config.yaml
norm: "layernorm"
bias: "all"
inner_norm: false
mixing: "cutmix"
steps: 22400
lr_schedule: "wsd"
final_lr_fraction: 0
Rows from block 2, named by matrix and row number. Rows with one number belong to one attention dimension. Each number is 50 + 15 x the weight over the matrix's rms, rounded and kept within 0 to 99. All counts start at 0.
# q: attention query (model.blocks.2.attn.q.weight, 192x192), inputs 0-95
# k: attention key (model.blocks.2.attn.k.weight, 192x192), inputs 0-95
q.138:35 46 34 67 36 30 49 43 41 34 67 48 65 54 54 52 75 20 57 56 55 55 54 93 33 63 81 72 82 31 46 69 64 67 31 48 47 43 58 38 74 55 62 67 45 66 52 65 57 37 11 66 63 38 61 57 38 56 57 58 61 61 31 30 60 25 36 63 54 58 45 37 47 57 37 29 54 29 67 71 75 64 56 68 43 39 51 44 45 55 38 21 76 59 67 36
q.139:67 30 42 53 46 69 43 68 77 73 70 59 51 41 64 35 46 40 69 51 76 30 69 51 73 49 58 60 81 55 43 47 16 33 44 23 20 74 69 59 56 85 68 68 63 78 50 32 63 54 84 15 39 35 51 69 70 84 28 24 50 40 47 55 48 28 70 61 57 50 70 56 70 44 37 45 32 64 61 40 34 46 39 56 36 56 25 43 53 32 40 39 11 65 38 59
q.140:44 53 58 43 67 44 62 24 54 70 55 56 67 21 56 52 46 65 70 40 54 67 41 32 45 40 59 51 41 61 40 44 51 74 64 62 36 65 59 67 34 40 36 27 65 44 36 77 38 35 30 58 46 28 52 54 36 25 52 28 52 61 43 57 70 54 60 38 73 60 31 25 27 68 55 55 40 63 27 52 70 40 65 50 34 31 50 70 52 40 36 49 54 65 28 73
q.141:46 39 51 60 58 24 53 31 21 33 50 59 39 57 40 44 83 59 59 32 69 69 40 51 41 72 45 44 54 44 51 66 42 51 69 50 64 50 70 52 55 71 64 51 48 46 69 36 27 63 26 39 65 43 56 42 56 43 51 41 41 45 59 52 37 34 48 73 64 70 45 32 50 45 56 68 65 59 51 37 42 51 50 56 50 29 46 45 44 56 64 61 81 57 58 43
q.142:63 47 62 37 60 16 68 72 36 67 52 33 58 87 16 39 56 59 40 52 46 65 53 26 60 77 60 59 41 54 43 82 30 48 74 61 73 56 28 70 51 75 39 37 70 45 65 63 47 39 32 42 21 61 50 56 48 46 46 46 58 36 53 42 51 48 45 73 53 74 79 74 68 57 53 44 73 25 54 51 27 35 68 44 87 49 72 42 42 42 50 60 62 53 48 57
q.143:64 68 45 27 43 66 82 65 52 68 54 56 54 35 43 36 40 70 47 43 41 44 44 58 57 82 40 43 68 51 54 48 54 58 36 46 25 56 59 03 73 48 30 39 45 60 70 54 50 50 32 36 70 36 79 59 46 26 55 43 65 42 49 71 55 46 64 42 59 30 38 57 38 57 72 41 56 39 69 46 29 66 57 66 21 39 55 63 56 63 40 73 30 69 33 56
q.144:52 36 86 35 54 59 49 41 27 57 36 35 26 71 64 46 38 72 55 48 54 63 68 46 62 69 40 45 38 47 72 49 32 64 40 68 48 44 78 66 47 49 46 63 66 50 59 42 44 41 34 34 28 51 45 63 60 66 44 40 53 42 39 73 63 76 25 47 24 46 54 46 50 56 67 67 43 84 48 63 54 23 60 46 71 47 32 50 44 66 47 29 70 09 47 73
q.145:52 60 41 60 35 45 66 69 48 67 71 46 59 73 50 44 48 43 57 41 49 73 47 61 38 44 43 44 49 29 49 53 51 62 46 46 37 44 74 52 38 17 68 29 30 49 44 33 37 77 53 50 47 45 54 78 37 40 60 50 51 77 41 75 42 57 16 46 25 68 39 41 46 26 57 37 55 47 58 47 53 40 34 42 54 57 48 28 38 47 49 67 78 53 74 73
q.146:41 59 42 41 50 48 38 61 44 50 65 59 59 31 52 60 31 77 50 39 62 36 45 26 61 62 59 60 41 41 54 60 67 54 34 41 59 46 54 41 39 76 52 48 56 57 64 33 52 52 28 56 39 31 53 64 34 60 62 57 32 37 69 73 46 46 54 48 57 50 53 29 63 29 62 84 74 63 72 29 29 42 67 28 46 56 27 49 34 41 40 58 35 48 19 44
q.147:82 72 25 63 42 59 69 56 44 53 49 49 36 83 60 75 82 73 58 65 46 50 87 34 45 47 64 55 54 13 27 44 56 71 63 23 52 56 69 34 40 48 62 52 75 42 33 72 51 50 37 37 27 37 51 48 60 60 71 21 44 66 32 32 65 49 49 67 20 20 59 80 61 40 72 81 27 69 69 40 49 48 80 61 44 39 40 52 23 76 37 49 49 41 32 66
q.148:64 56 65 57 42 41 31 47 52 37 35 70 51 58 58 39 34 49 36 60 63 54 55 25 42 33 74 54 64 32 33 43 26 48 64 67 58 68 48 45 49 51 69 50 70 31 41 79 39 28 38 80 44 49 47 49 60 28 23 38 79 32 72 67 41 83 37 42 57 20 26 71 49 38 58 59 46 23 40 75 35 37 47 41 11 35 48 66 34 60 48 64 67 56 45 27
q.149:58 59 41 54 40 51 68 54 67 75 69 35 46 56 46 25 54 28 44 46 80 51 55 58 85 54 51 77 67 43 60 32 36 53 48 60 55 36 61 60 55 59 41 33 34 33 27 16 63 61 51 34 66 55 37 63 41 63 42 55 26 66 58 48 15 41 54 59 59 64 58 20 73 34 54 53 52 67 70 35 58 46 14 35 41 53 44 32 41 29 52 65 41 45 42 61
q.150:35 52 52 36 30 56 40 61 32 41 20 41 67 80 35 61 66 58 47 31 25 31 58 36 49 54 84 73 45 69 60 56 53 39 33 76 47 53 41 27 58 54 30 68 48 43 48 50 49 43 34 69 21 66 45 80 27 75 63 30 40 45 73 51 56 41 35 43 75 43 47 18 39 32 61 51 62 59 81 57 64 59 51 52 54 49 71 68 52 47 42 76 42 52 48 41
q.151:45 32 45 44 61 30 16 57 43 37 33 53 12 39 38 72 93 29 43 30 12 43 36 68 71 65 43 63 33 76 77 62 27 40 48 32 16 54 58 86 58 74 52 81 32 40 16 55 66 50 60 40 56 86 44 51 51 55 47 38 30 61 83 37 17 27 38 40 58 48 45 45 44 87 57 44 40 51 99 59 69 62 37 46 53 50 64 76 27 31 65 64 47 43 71 73
q.152:39 45 36 89 46 63 42 67 76 69 66 32 29 18 23 54 58 66 46 27 38 35 55 74 45 52 60 31 59 63 51 68 78 47 54 44 48 83 78 48 53 49 59 57 47 88 58 37 49 60 49 51 55 57 59 60 21 61 70 69 62 25 58 52 29 61 28 43 50 67 29 29 39 36 35 28 39 36 49 43 63 48 39 44 38 67 61 55 49 33 52 35 40 38 46 27
q.153:44 73 42 64 70 54 64 63 64 65 61 49 33 45 55 52 53 60 48 40 41 35 69 42 52 60 64 24 39 43 42 45 86 61 36 41 61 50 64 70 43 43 60 62 67 35 50 33 62 52 46 34 26 44 46 51 61 56 49 61 33 51 34 32 59 40 68 62 24 58 39 37 51 27 40 63 50 74 54 28 27 44 44 21 57 45 56 56 52 48 57 44 35 21 93 54
q.154:59 27 26 48 78 72 52 55 42 66 53 49 50 55 48 22 39 40 55 69 60 34 53 62 46 59 21 54 52 71 53 39 26 63 44 42 38 37 41 66 33 18 65 56 43 42 48 28 37 62 65 39 54 64 46 26 51 22 31 44 44 70 55 64 65 39 51 42 56 41 57 37 58 52 55 85 27 67 62 32 45 46 47 63 50 30 33 53 39 48 52 31 64 63 90 63
q.155:47 46 58 52 62 64 61 60 35 29 75 60 63 47 66 19 42 24 43 66 17 66 53 22 34 21 27 79 45 48 38 41 51 43 48 44 40 34 48 32 88 58 54 45 00 76 38 58 61 66 68 45 42 48 39 49 50 34 35 24 65 48 44 33 31 53 52 68 51 38 50 74 27 56 56 41 49 53 47 57 49 67 58 30 57 51 50 74 74 51 38 53 60 67 27 49
q.156:44 26 50 62 56 51 58 51 37 43 59 48 57 67 45 68 24 60 49 39 57 82 44 51 58 37 41 41 26 55 64 63 52 40 25 64 55 59 26 41 07 32 50 22 22 70 60 29 59 48 43 47 28 22 43 63 40 78 77 61 55 34 47 61 38 63 53 24 46 55 18 49 45 32 48 61 63 54 57 58 71 44 57 42 35 42 66 61 43 51 57 63 52 50 38 36
q.157:40 33 56 50 70 66 35 19 66 52 70 54 47 67 27 38 23 46 35 70 39 46 53 62 60 56 54 34 34 42 53 56 68 69 57 55 46 56 49 47 60 46 50 54 41 56 44 08 68 57 38 41 53 43 46 49 11 69 57 63 50 33 59 40 56 43 62 46 59 37 39 22 26 47 63 71 37 71 45 24 76 47 51 60 64 30 56 44 51 43 56 43 39 22 37 42
q.158:33 48 89 56 46 59 56 42 43 40 72 50 30 50 52 52 61 55 72 52 17 41 56 46 53 48 49 52 33 48 56 59 48 52 39 63 22 48 67 61 43 74 50 32 33 46 39 70 41 43 52 35 64 36 60 36 74 28 28 36 50 38 42 65 51 74 55 40 47 34 52 53 67 67 24 45 49 53 29 59 42 38 55 33 54 34 35 39 43 50 37 37 78 47 42 51
q.159:54 39 29 41 57 35 51 54 44 50 53 35 44 79 77 33 49 26 13 75 55 41 52 43 65 44 51 67 49 49 42 45 46 57 47 26 37 55 31 63 43 40 51 50 49 39 42 29 69 68 52 43 59 42 43 36 50 60 55 46 30 50 37 39 43 69 53 74 55 24 53 18 46 47 75 48 46 56 52 49 40 64 33 47 65 47 42 73 27 32 47 66 69 46 60 66
q.160:65 66 65 95 43 22 63 32 37 62 62 56 57 47 58 17 38 65 55 35 85 40 61 30 22 57 44 41 60 75 30 79 24 41 44 15 48 57 42 52 42 55 29 47 70 57 61 71 91 37 22 47 44 61 20 57 70 51 72 35 72 45 32 34 52 56 41 46 46 62 31 67 39 67 32 62 52 49 45 35 53 34 47 42 56 68 67 50 52 50 44 93 59 71 30 33
q.161:54 61 28 29 68 36 55 59 57 42 30 57 85 49 51 70 39 51 66 27 32 56 26 37 50 41 35 80 33 86 66 32 78 21 30 48 59 07 21 80 42 67 12 23 54 60 52 50 55 38 62 33 47 48 56 54 56 67 49 75 45 44 39 28 57 41 63 68 52 77 54 90 59 35 40 41 74 45 46 64 69 58 42 59 55 41 61 56 36 47 60 50 34 69 32 46
q.162:45 54 39 66 35 81 56 58 44 56 43 51 32 56 47 60 50 62 24 51 40 50 51 43 48 45 62 49 75 48 62 22 20 50 65 45 65 64 54 87 82 56 52 41 27 51 58 55 50 30 30 43 60 37 71 58 69 42 52 36 29 59 65 50 45 53 70 42 16 50 50 46 28 75 70 29 48 50 41 20 58 59 52 32 70 45 54 20 52 59 62 20 45 71 53 40
q.163:62 46 80 34 53 12 50 60 62 51 52 33 65 51 64 53 52 39 52 54 78 27 41 39 54 43 53 40 48 61 48 57 50 56 71 46 32 60 38 55 54 34 26 40 55 52 56 66 00 50 37 69 37 64 66 88 64 72 85 68 29 61 36 57 36 33 64 47 36 44 69 44 27 55 71 31 54 48 56 64 40 49 52 58 51 52 21 55 43 49 80 57 57 51 55 35
q.164:62 55 31 50 65 50 35 37 55 54 32 46 24 41 40 41 72 35 43 43 59 42 13 60 52 48 47 48 44 43 18 31 76 87 72 36 56 46 45 45 79 63 49 57 56 77 63 70 44 45 76 47 59 53 44 81 52 37 39 62 65 55 51 26 67 52 37 66 75 78 37 51 86 41 50 53 38 36 32 47 42 47 55 32 56 34 49 37 42 50 79 39 45 50 31 40
q.165:51 64 47 28 25 62 66 39 15 33 65 75 33 36 27 48 57 26 75 31 86 64 84 27 29 56 14 76 33 65 37 53 67 59 37 35 43 35 49 73 13 60 38 43 49 54 56 39 54 32 52 48 44 41 52 98 49 80 13 57 21 77 27 25 69 61 72 45 41 56 80 30 50 45 65 46 80 47 28 61 60 66 71 32 42 50 60 72 39 21 32 66 35 16 38 48
q.166:64 48 23 18 41 49 46 43 52 79 63 70 46 62 68 46 58 44 57 56 48 56 35 57 29 68 76 70 42 53 54 53 26 22 47 50 78 18 13 34 54 46 37 77 69 59 55 52 50 62 16 41 48 60 72 16 34 71 64 63 71 52 47 55 45 60 46 51 61 55 53 44 82 54 41 56 32 54 59 37 61 39 39 26 53 64 47 66 63 80 56 18 52 34 35 71
q.167:33 68 59 65 26 47 50 26 54 33 35 60 39 43 57 28 52 71 63 45 44 47 40 20 36 90 37 41 72 82 40 43 39 54 62 82 49 75 20 54 45 64 66 69 35 43 46 67 54 49 52 47 58 69 42 53 64 44 60 58 66 27 45 42 30 32 47 33 61 81 59 43 39 38 68 79 53 36 55 46 12 32 25 58 49 43 23 74 35 43 70 58 33 34 52 66
q.168:52 42 51 42 56 75 42 30 87 67 67 19 57 26 53 70 46 64 71 39 43 71 57 40 55 52 41 16 60 87 62 67 30 41 53 47 40 53 32 39 19 48 54 35 30 63 45 67 62 47 46 38 46 64 55 69 58 50 50 71 49 24 48 32 65 25 61 63 36 68 70 50 12 67 67 21 67 53 41 84 65 40 64 39 53 64 32 24 65 37 63 45 41 58 46 49
q.169:59 23 48 35 42 56 54 88 55 42 50 42 46 69 45 42 48 47 61 72 42 34 43 39 63 31 55 39 49 53 35 63 24 38 72 62 37 53 32 46 31 51 04 41 47 44 80 41 77 56 25 44 30 61 23 54 23 44 62 42 30 46 30 40 66 67 54 50 42 46 50 47 13 38 67 62 48 48 94 53 68 17 29 33 38 61 30 53 70 51 46 81 32 54 65 56
q.170:48 34 58 42 23 71 48 55 66 62 09 70 44 70 63 55 51 37 18 50 64 45 35 34 35 74 57 70 39 50 39 63 59 51 17 58 69 36 47 43 35 48 67 42 36 42 55 00 38 49 76 40 78 44 83 25 50 42 66 46 07 56 32 29 49 80 30 65 99 54 55 25 58 61 07 17 61 42 39 54 50 75 65 20 07 45 83 30 45 78 51 57 48 36 37 70
q.171:36 40 43 58 66 45 29 37 68 48 35 38 36 44 61 43 26 47 27 25 52 72 57 41 57 46 50 42 47 19 45 49 70 41 68 44 69 47 48 41 52 36 17 52 63 39 22 46 35 71 86 54 61 44 66 47 45 84 35 39 93 57 59 60 45 36 81 41 50 63 49 86 55 63 21 65 45 51 30 32 45 48 30 11 46 78 58 49 80 74 72 49 33 43 37 45
q.172:80 63 51 30 49 58 38 76 53 49 61 45 42 43 39 53 23 48 49 25 53 57 56 30 29 40 44 33 55 46 27 24 60 43 26 61 35 37 72 51 41 37 33 02 61 70 93 73 45 43 62 74 52 62 68 82 47 46 65 64 44 58 11 24 66 17 40 49 34 16 91 48 44 54 82 20 57 51 52 44 50 43 65 39 19 44 88 42 79 45 71 62 41 39 22 54
q.173:25 46 66 53 59 47 59 36 47 66 66 31 55 63 50 43 37 61 57 67 50 62 46 67 67 61 48 53 68 68 68 44 76 28 58 39 64 37 65 65 54 48 50 29 48 57 57 41 74 42 43 64 86 65 54 52 36 66 60 44 75 65 68 67 59 39 69 36 47 67 77 57 54 31 24 14 55 24 43 39 31 22 22 39 82 44 32 95 33 61 41 50 89 44 50 45
k.138:34 33 49 52 47 62 56 42 31 62 38 55 86 38 46 54 47 44 63 72 52 71 36 56 30 50 46 56 38 22 05 38 35 71 53 54 19 45 36 72 37 55 46 50 65 59 31 87 53 91 37 34 66 68 51 51 25 32 50 71 50 55 33 44 57 16 53 43 51 54 35 75 73 33 36 41 53 47 30 38 70 49 57 61 28 55 32 75 45 68 38 50 36 22 62 35
k.139:56 55 42 36 51 51 54 49 53 27 51 59 41 29 63 51 54 21 62 48 39 39 41 58 57 75 78 26 17 79 47 36 63 50 33 50 31 62 51 41 50 42 17 22 68 25 48 27 46 46 31 47 21 52 54 79 52 65 75 65 57 57 27 76 58 60 54 38 48 32 35 50 41 47 26 62 38 61 47 53 62 56 70 54 54 34 56 55 50 39 62 44 30 78 46 57
k.140:44 60 61 32 57 53 57 57 40 74 67 23 55 32 50 58 52 56 58 68 60 50 54 27 32 45 31 51 67 52 61 54 45 32 57 33 56 59 43 47 15 59 52 71 38 67 63 47 48 54 47 38 58 39 34 26 55 38 54 54 44 38 47 34 42 61 63 60 60 69 66 60 39 78 42 61 49 51 43 56 59 54 34 41 44 48 63 42 12 41 51 45 59 44 58 42
k.141:43 58 40 54 62 52 36 37 58 68 50 39 52 69 38 54 69 48 57 70 45 32 50 51 55 47 25 46 32 62 46 54 46 38 59 47 42 81 47 49 51 61 61 78 45 53 32 50 65 71 45 60 52 49 46 33 65 45 64 51 38 39 74 52 54 35 40 46 72 25 28 38 59 46 40 38 56 46 37 56 59 65 54 42 33 36 47 48 38 37 61 47 42 37 46 56
k.142:61 65 73 32 15 15 44 46 52 35 50 39 65 63 67 82 59 37 50 49 48 51 58 65 61 33 47 33 29 16 38 36 45 42 64 56 42 74 59 77 69 58 35 67 48 55 78 55 74 33 42 52 34 66 53 56 45 55 41 50 55 51 66 56 50 32 66 59 28 42 41 41 50 25 46 56 46 52 47 73 42 60 45 32 57 51 65 35 57 59 45 53 61 55 46 50
k.143:55 44 42 65 61 47 41 70 38 54 47 74 49 59 43 08 52 61 24 31 78 54 48 47 28 62 48 38 62 65 73 45 45 46 58 35 42 63 28 38 68 30 53 62 58 34 33 67 38 31 46 47 58 75 54 13 52 55 61 59 37 48 21 53 57 48 50 52 40 70 37 54 24 29 56 46 48 72 48 53 40 24 62 28 60 48 77 47 33 46 65 44 70 51 42 62
k.144:39 48 72 45 59 44 67 67 87 58 45 71 26 47 31 40 52 62 62 39 71 50 29 10 31 51 67 25 58 60 65 67 51 25 45 50 65 47 60 32 50 71 70 38 47 44 45 53 50 56 51 45 53 46 44 40 53 40 52 73 72 37 34 49 56 30 57 55 36 60 50 54 62 50 57 53 84 54 53 36 50 33 51 52 22 30 22 36 46 60 45 43 43 31 53 63
k.145:38 52 42 53 56 42 47 56 83 70 52 64 41 43 49 52 65 51 73 69 42 87 38 35 30 59 46 63 57 40 58 62 55 35 57 49 78 58 46 47 27 57 30 44 44 23 58 52 23 57 50 39 39 47 38 56 68 57 79 66 52 75 47 68 28 45 33 45 36 28 47 65 50 48 57 52 58 67 55 84 52 59 40 49 39 58 23 47 43 65 57 36 49 73 54 48
k.146:52 53 81 78 44 48 51 43 51 37 56 56 61 71 53 63 16 26 42 40 48 64 46 58 25 42 59 58 47 50 58 55 48 67 58 63 56 36 46 60 26 45 49 40 32 54 65 48 90 75 55 60 52 32 36 29 38 29 40 47 72 71 45 69 26 59 34 42 51 25 78 71 32 44 45 81 36 56 88 82 56 41 70 74 46 64 79 62 42 38 50 29 54 44 55 61
k.147:95 67 68 71 49 40 52 67 53 78 42 52 73 45 69 61 44 44 18 51 56 43 61 41 42 50 58 54 65 36 57 28 23 15 45 78 37 56 58 38 56 58 49 52 64 21 61 69 44 37 30 45 50 46 49 74 44 45 52 48 64 64 37 54 55 64 56 53 27 24 66 79 35 48 58 39 32 23 61 33 34 54 52 47 31 46 42 59 43 80 44 63 33 43 60 62
k.148:52 37 37 78 77 33 35 29 50 44 72 63 54 83 43 70 22 45 68 67 27 48 51 43 18 14 40 63 50 25 50 19 50 43 42 41 57 70 54 76 30 56 48 31 47 53 24 53 42 51 37 66 22 52 57 31 50 42 55 73 23 99 64 38 21 72 28 45 37 03 66 85 61 47 58 43 75 53 65 45 51 46 76 73 58 41 59 66 51 47 40 39 54 69 67 67
k.149:75 39 36 48 44 39 56 59 53 64 41 64 42 70 49 35 56 47 42 60 35 47 44 67 54 72 59 36 53 29 60 57 25 33 79 49 52 56 35 31 61 61 41 59 49 28 50 70 51 46 59 49 41 51 30 63 56 49 75 21 64 56 44 47 65 67 45 36 64 72 25 51 35 45 50 58 42 32 48 58 35 41 23 61 51 87 54 45 37 38 51 50 61 57 59 36
k.150:51 42 61 32 48 73 35 65 46 27 46 53 57 31 56 54 37 49 60 31 34 16 72 34 81 14 64 41 29 44 43 55 62 48 39 40 38 23 66 58 52 23 51 43 36 44 50 46 62 43 44 79 64 45 68 37 50 58 52 25 58 49 33 68 74 37 22 37 33 73 32 45 46 40 29 50 37 40 75 64 52 33 72 81 68 59 95 23 35 48 48 73 25 50 38 42
k.151:50 32 47 59 57 34 49 74 42 29 34 17 59 47 23 48 67 29 67 55 65 54 22 47 44 29 60 32 59 44 29 52 55 37 55 22 41 49 37 62 60 45 19 40 32 45 36 68 50 58 36 70 76 31 65 60 27 37 61 71 31 65 69 34 32 78 35 44 55 59 54 59 43 63 77 18 51 35 59 59 83 44 46 33 24 79 77 48 66 59 37 57 23 89 49 65
k.152:31 68 35 21 29 40 58 53 65 41 68 74 50 44 46 56 70 50 48 63 47 47 43 66 52 49 41 69 57 50 62 32 28 55 45 54 49 60 30 34 40 48 48 58 23 64 41 41 64 19 53 46 60 68 36 28 79 47 59 50 59 64 50 42 36 49 45 44 47 57 52 45 56 33 36 74 58 57 64 49 65 57 51 68 49 49 40 55 71 17 56 55 70 96 55 59
k.153:76 55 53 70 64 48 31 42 50 50 46 43 33 46 83 35 58 47 37 57 76 68 47 30 30 45 71 63 63 41 35 45 59 69 64 76 33 40 37 36 84 80 70 43 67 36 53 52 60 43 31 31 43 61 25 47 70 67 50 68 56 26 46 55 67 69 37 56 47 51 57 52 41 61 03 44 32 63 61 37 56 36 63 52 74 44 16 57 50 56 46 48 56 55 49 57
k.154:45 21 66 41 38 43 25 58 57 53 48 28 37 31 31 44 52 61 60 49 86 48 40 10 54 59 64 35 81 42 49 58 41 46 59 66 53 65 74 53 29 59 50 48 29 49 27 25 62 99 30 33 66 60 51 48 62 41 39 99 71 84 69 43 24 70 49 53 61 50 75 78 40 58 53 62 65 52 77 42 40 49 45 40 24 69 65 48 48 59 58 25 52 30 46 42
k.155:28 21 40 59 43 70 40 28 66 34 63 56 59 36 51 38 62 72 79 54 30 40 59 37 72 49 63 29 51 53 42 55 58 87 62 49 54 60 56 63 43 49 35 50 51 25 55 35 46 78 37 58 52 64 37 36 56 54 72 48 40 24 57 80 37 47 49 50 26 26 69 31 43 48 40 13 44 55 47 39 46 65 39 59 43 64 31 48 39 21 57 38 55 59 38 42
k.156:31 64 38 31 37 45 48 80 30 38 70 83 44 55 51 75 57 14 74 62 37 91 32 97 35 85 48 46 27 60 45 50 36 63 52 42 71 62 48 87 33 53 55 45 20 44 73 39 50 57 87 72 56 47 34 49 45 62 63 72 55 51 35 52 22 36 38 24 42 46 66 39 59 57 68 66 56 53 68 78 59 55 76 54 77 56 33 45 41 26 63 46 69 58 75 61
k.157:48 29 57 42 15 72 48 66 67 44 50 66 58 32 57 56 42 30 82 41 40 45 56 41 51 65 54 37 40 74 77 66 20 45 44 41 55 58 40 26 52 27 64 46 00 70 64 33 76 42 55 45 59 33 43 22 57 32 40 55 59 63 39 63 59 48 50 36 68 63 59 34 46 36 43 44 67 64 67 43 48 61 73 64 38 78 55 38 59 17 74 48 48 40 78 62
k.158:28 65 50 86 52 36 68 28 38 49 58 52 27 59 60 74 69 48 53 42 70 40 17 29 57 39 40 53 48 40 28 55 39 44 59 52 42 58 43 42 25 64 30 61 31 47 51 46 40 74 46 30 77 67 28 37 57 23 80 34 54 63 90 37 09 61 58 41 68 34 66 27 50 61 32 35 83 47 70 31 43 52 45 51 37 48 52 64 77 30 52 72 43 62 29 67
k.159:68 48 67 58 36 59 15 51 49 79 57 33 63 38 46 47 44 36 53 66 39 53 71 45 52 16 38 54 42 63 64 58 32 30 58 43 46 84 59 42 77 34 60 36 25 52 71 67 75 02 31 75 33 65 32 35 41 56 24 51 46 59 46 29 53 56 29 33 53 52 28 58 54 58 38 08 50 53 72 27 40 71 59 67 44 50 54 55 53 12 61 45 40 55 49 39
k.160:67 59 31 56 40 74 27 70 36 27 37 55 55 49 62 32 66 27 52 49 62 42 26 74 49 60 50 43 66 65 54 47 45 55 14 32 56 24 36 39 78 52 53 78 77 62 74 50 33 63 41 78 57 54 74 35 24 51 73 53 69 28 50 42 32 65 49 48 53 47 38 47 69 21 41 16 23 59 74 82 65 27 47 60 76 34 88 50 68 41 46 18 42 64 36 34
k.161:42 64 37 57 29 19 29 37 43 63 51 73 69 56 58 56 52 73 31 58 47 66 21 43 78 31 63 40 44 39 56 67 50 46 67 29 71 55 57 65 41 62 46 34 28 44 18 88 64 37 36 32 23 51 34 36 52 48 39 62 51 34 68 49 63 34 52 55 74 52 53 82 38 37 46 67 50 25 60 00 59 57 42 64 68 59 67 38 57 62 37 41 59 69 43 61
k.162:55 44 51 25 37 54 49 58 58 64 34 56 43 53 67 50 54 36 55 43 55 59 47 47 40 41 74 89 53 66 54 31 42 41 61 47 78 22 17 55 62 29 27 52 36 53 52 11 52 40 40 22 51 38 53 45 31 63 45 68 38 52 29 48 33 43 48 73 46 68 25 60 59 66 51 48 53 62 55 50 71 74 66 26 35 28 65 27 41 56 76 47 42 54 30 42
k.163:24 38 82 72 37 35 51 48 69 45 32 53 53 68 51 48 50 37 31 67 33 74 50 24 26 46 64 51 40 37 35 64 42 56 46 76 52 71 36 53 52 61 57 58 45 45 31 48 66 81 56 34 31 37 52 54 55 42 68 39 60 52 33 45 30 67 30 35 43 41 51 31 62 64 61 54 51 38 78 59 40 62 69 51 30 81 54 63 52 79 50 42 45 39 49 55
k.164:42 59 60 51 28 71 70 65 29 29 29 58 53 68 46 46 50 61 19 57 47 64 67 65 30 29 53 55 60 42 39 59 18 44 53 62 53 32 44 48 50 62 48 32 47 41 65 39 63 58 58 68 26 57 55 68 72 30 65 05 40 41 31 34 76 52 63 51 17 75 41 47 19 50 40 41 06 99 75 55 62 32 68 40 46 42 57 46 44 55 40 67 31 55 56 45
k.165:45 41 53 46 46 63 44 43 80 31 51 49 34 38 43 41 47 31 35 65 65 66 51 72 57 67 49 36 56 59 61 53 28 86 45 61 68 30 26 26 45 43 56 75 64 42 30 29 65 64 66 48 48 38 50 24 31 77 11 38 80 58 64 68 65 58 69 28 49 91 54 47 34 64 51 51 39 50 66 45 42 22 39 15 55 50 63 69 46 72 56 42 41 46 51 63
k.166:34 61 31 48 56 51 70 30 49 50 71 56 37 75 25 59 35 69 38 42 41 52 55 33 65 64 53 43 62 31 43 40 36 38 42 24 32 57 65 67 51 63 30 46 53 40 52 77 49 47 36 68 52 74 71 38 58 78 53 53 60 56 58 37 31 23 81 22 39 31 48 41 49 39 79 53 42 52 55 16 57 38 41 31 51 71 39 57 60 80 47 55 52 23 49 31
k.167:36 58 49 55 60 60 58 41 49 54 65 37 61 56 47 71 43 39 52 89 67 60 68 40 78 40 52 55 45 36 63 49 61 33 59 43 42 27 43 12 43 20 26 19 54 33 55 60 61 48 17 57 56 48 47 55 20 74 49 61 52 70 52 41 50 26 43 63 25 32 50 68 30 14 51 53 55 56 69 59 69 42 47 55 52 87 36 41 76 22 74 25 94 46 69 32
k.168:45 40 39 45 55 59 65 43 44 74 59 39 58 50 44 42 72 44 79 68 37 38 24 60 76 31 76 32 60 57 33 62 32 51 67 61 58 74 29 53 49 49 65 72 44 39 68 39 75 48 54 71 39 61 28 36 68 54 31 52 68 42 48 23 66 45 59 61 49 61 32 43 43 36 64 54 67 36 62 80 53 49 39 56 56 32 32 36 24 36 58 58 52 43 53 21
k.169:62 40 51 45 62 49 50 41 30 37 61 51 41 17 43 36 80 54 58 41 43 39 41 50 46 48 23 26 55 67 63 41 30 52 62 60 04 40 60 72 35 69 47 68 40 50 45 72 37 40 54 48 47 32 62 78 56 36 39 40 49 23 59 52 77 38 52 32 39 80 54 25 45 39 68 37 58 43 10 68 42 43 77 45 56 19 58 56 60 49 40 52 25 36 34 26
k.170:37 53 54 48 35 28 49 59 27 30 24 45 77 42 58 40 60 47 35 61 75 60 77 40 79 54 52 52 70 22 52 49 46 61 40 44 19 77 74 59 75 58 66 62 53 26 48 90 25 44 56 55 30 31 40 64 69 74 44 38 48 67 76 67 36 35 55 40 21 45 47 54 45 93 30 52 50 61 57 29 38 63 50 57 81 54 59 47 48 37 39 38 62 52 70 27
k.171:71 22 58 22 13 44 59 52 05 53 47 59 54 66 73 39 58 69 86 73 54 35 53 63 21 46 71 68 42 46 57 68 63 55 62 64 62 49 59 62 26 68 59 50 57 27 37 35 55 55 36 63 46 34 41 44 57 45 34 15 32 42 47 45 34 49 57 59 68 47 42 28 45 32 42 35 41 37 40 85 20 83 71 74 62 53 51 70 25 39 45 69 71 24 38 57
k.172:58 53 75 76 15 48 57 59 39 38 70 48 71 19 80 26 69 70 38 65 60 24 61 94 47 43 57 27 91 63 73 81 26 39 89 39 41 60 47 13 66 34 72 80 48 27 61 38 75 71 34 55 28 37 19 37 77 43 60 36 63 46 58 70 48 34 14 35 49 78 16 74 05 64 47 58 07 34 59 35 33 21 37 67 89 59 53 35 48 73 75 65 78 59 58 49
k.173:39 64 42 45 26 50 43 51 22 32 41 41 80 56 65 42 62 38 71 14 46 52 50 00 50 52 25 38 30 66 45 79 39 28 48 46 59 57 49 37 49 66 06 65 52 48 23 69 99 36 38 16 52 60 31 48 61 69 39 50 40 58 38 61 49 91 33 48 40 48 51 65 48 41 28 50 37 49 75 56 69 54 60 48 36 53 78 64 74 46 37 40 53 60 53 64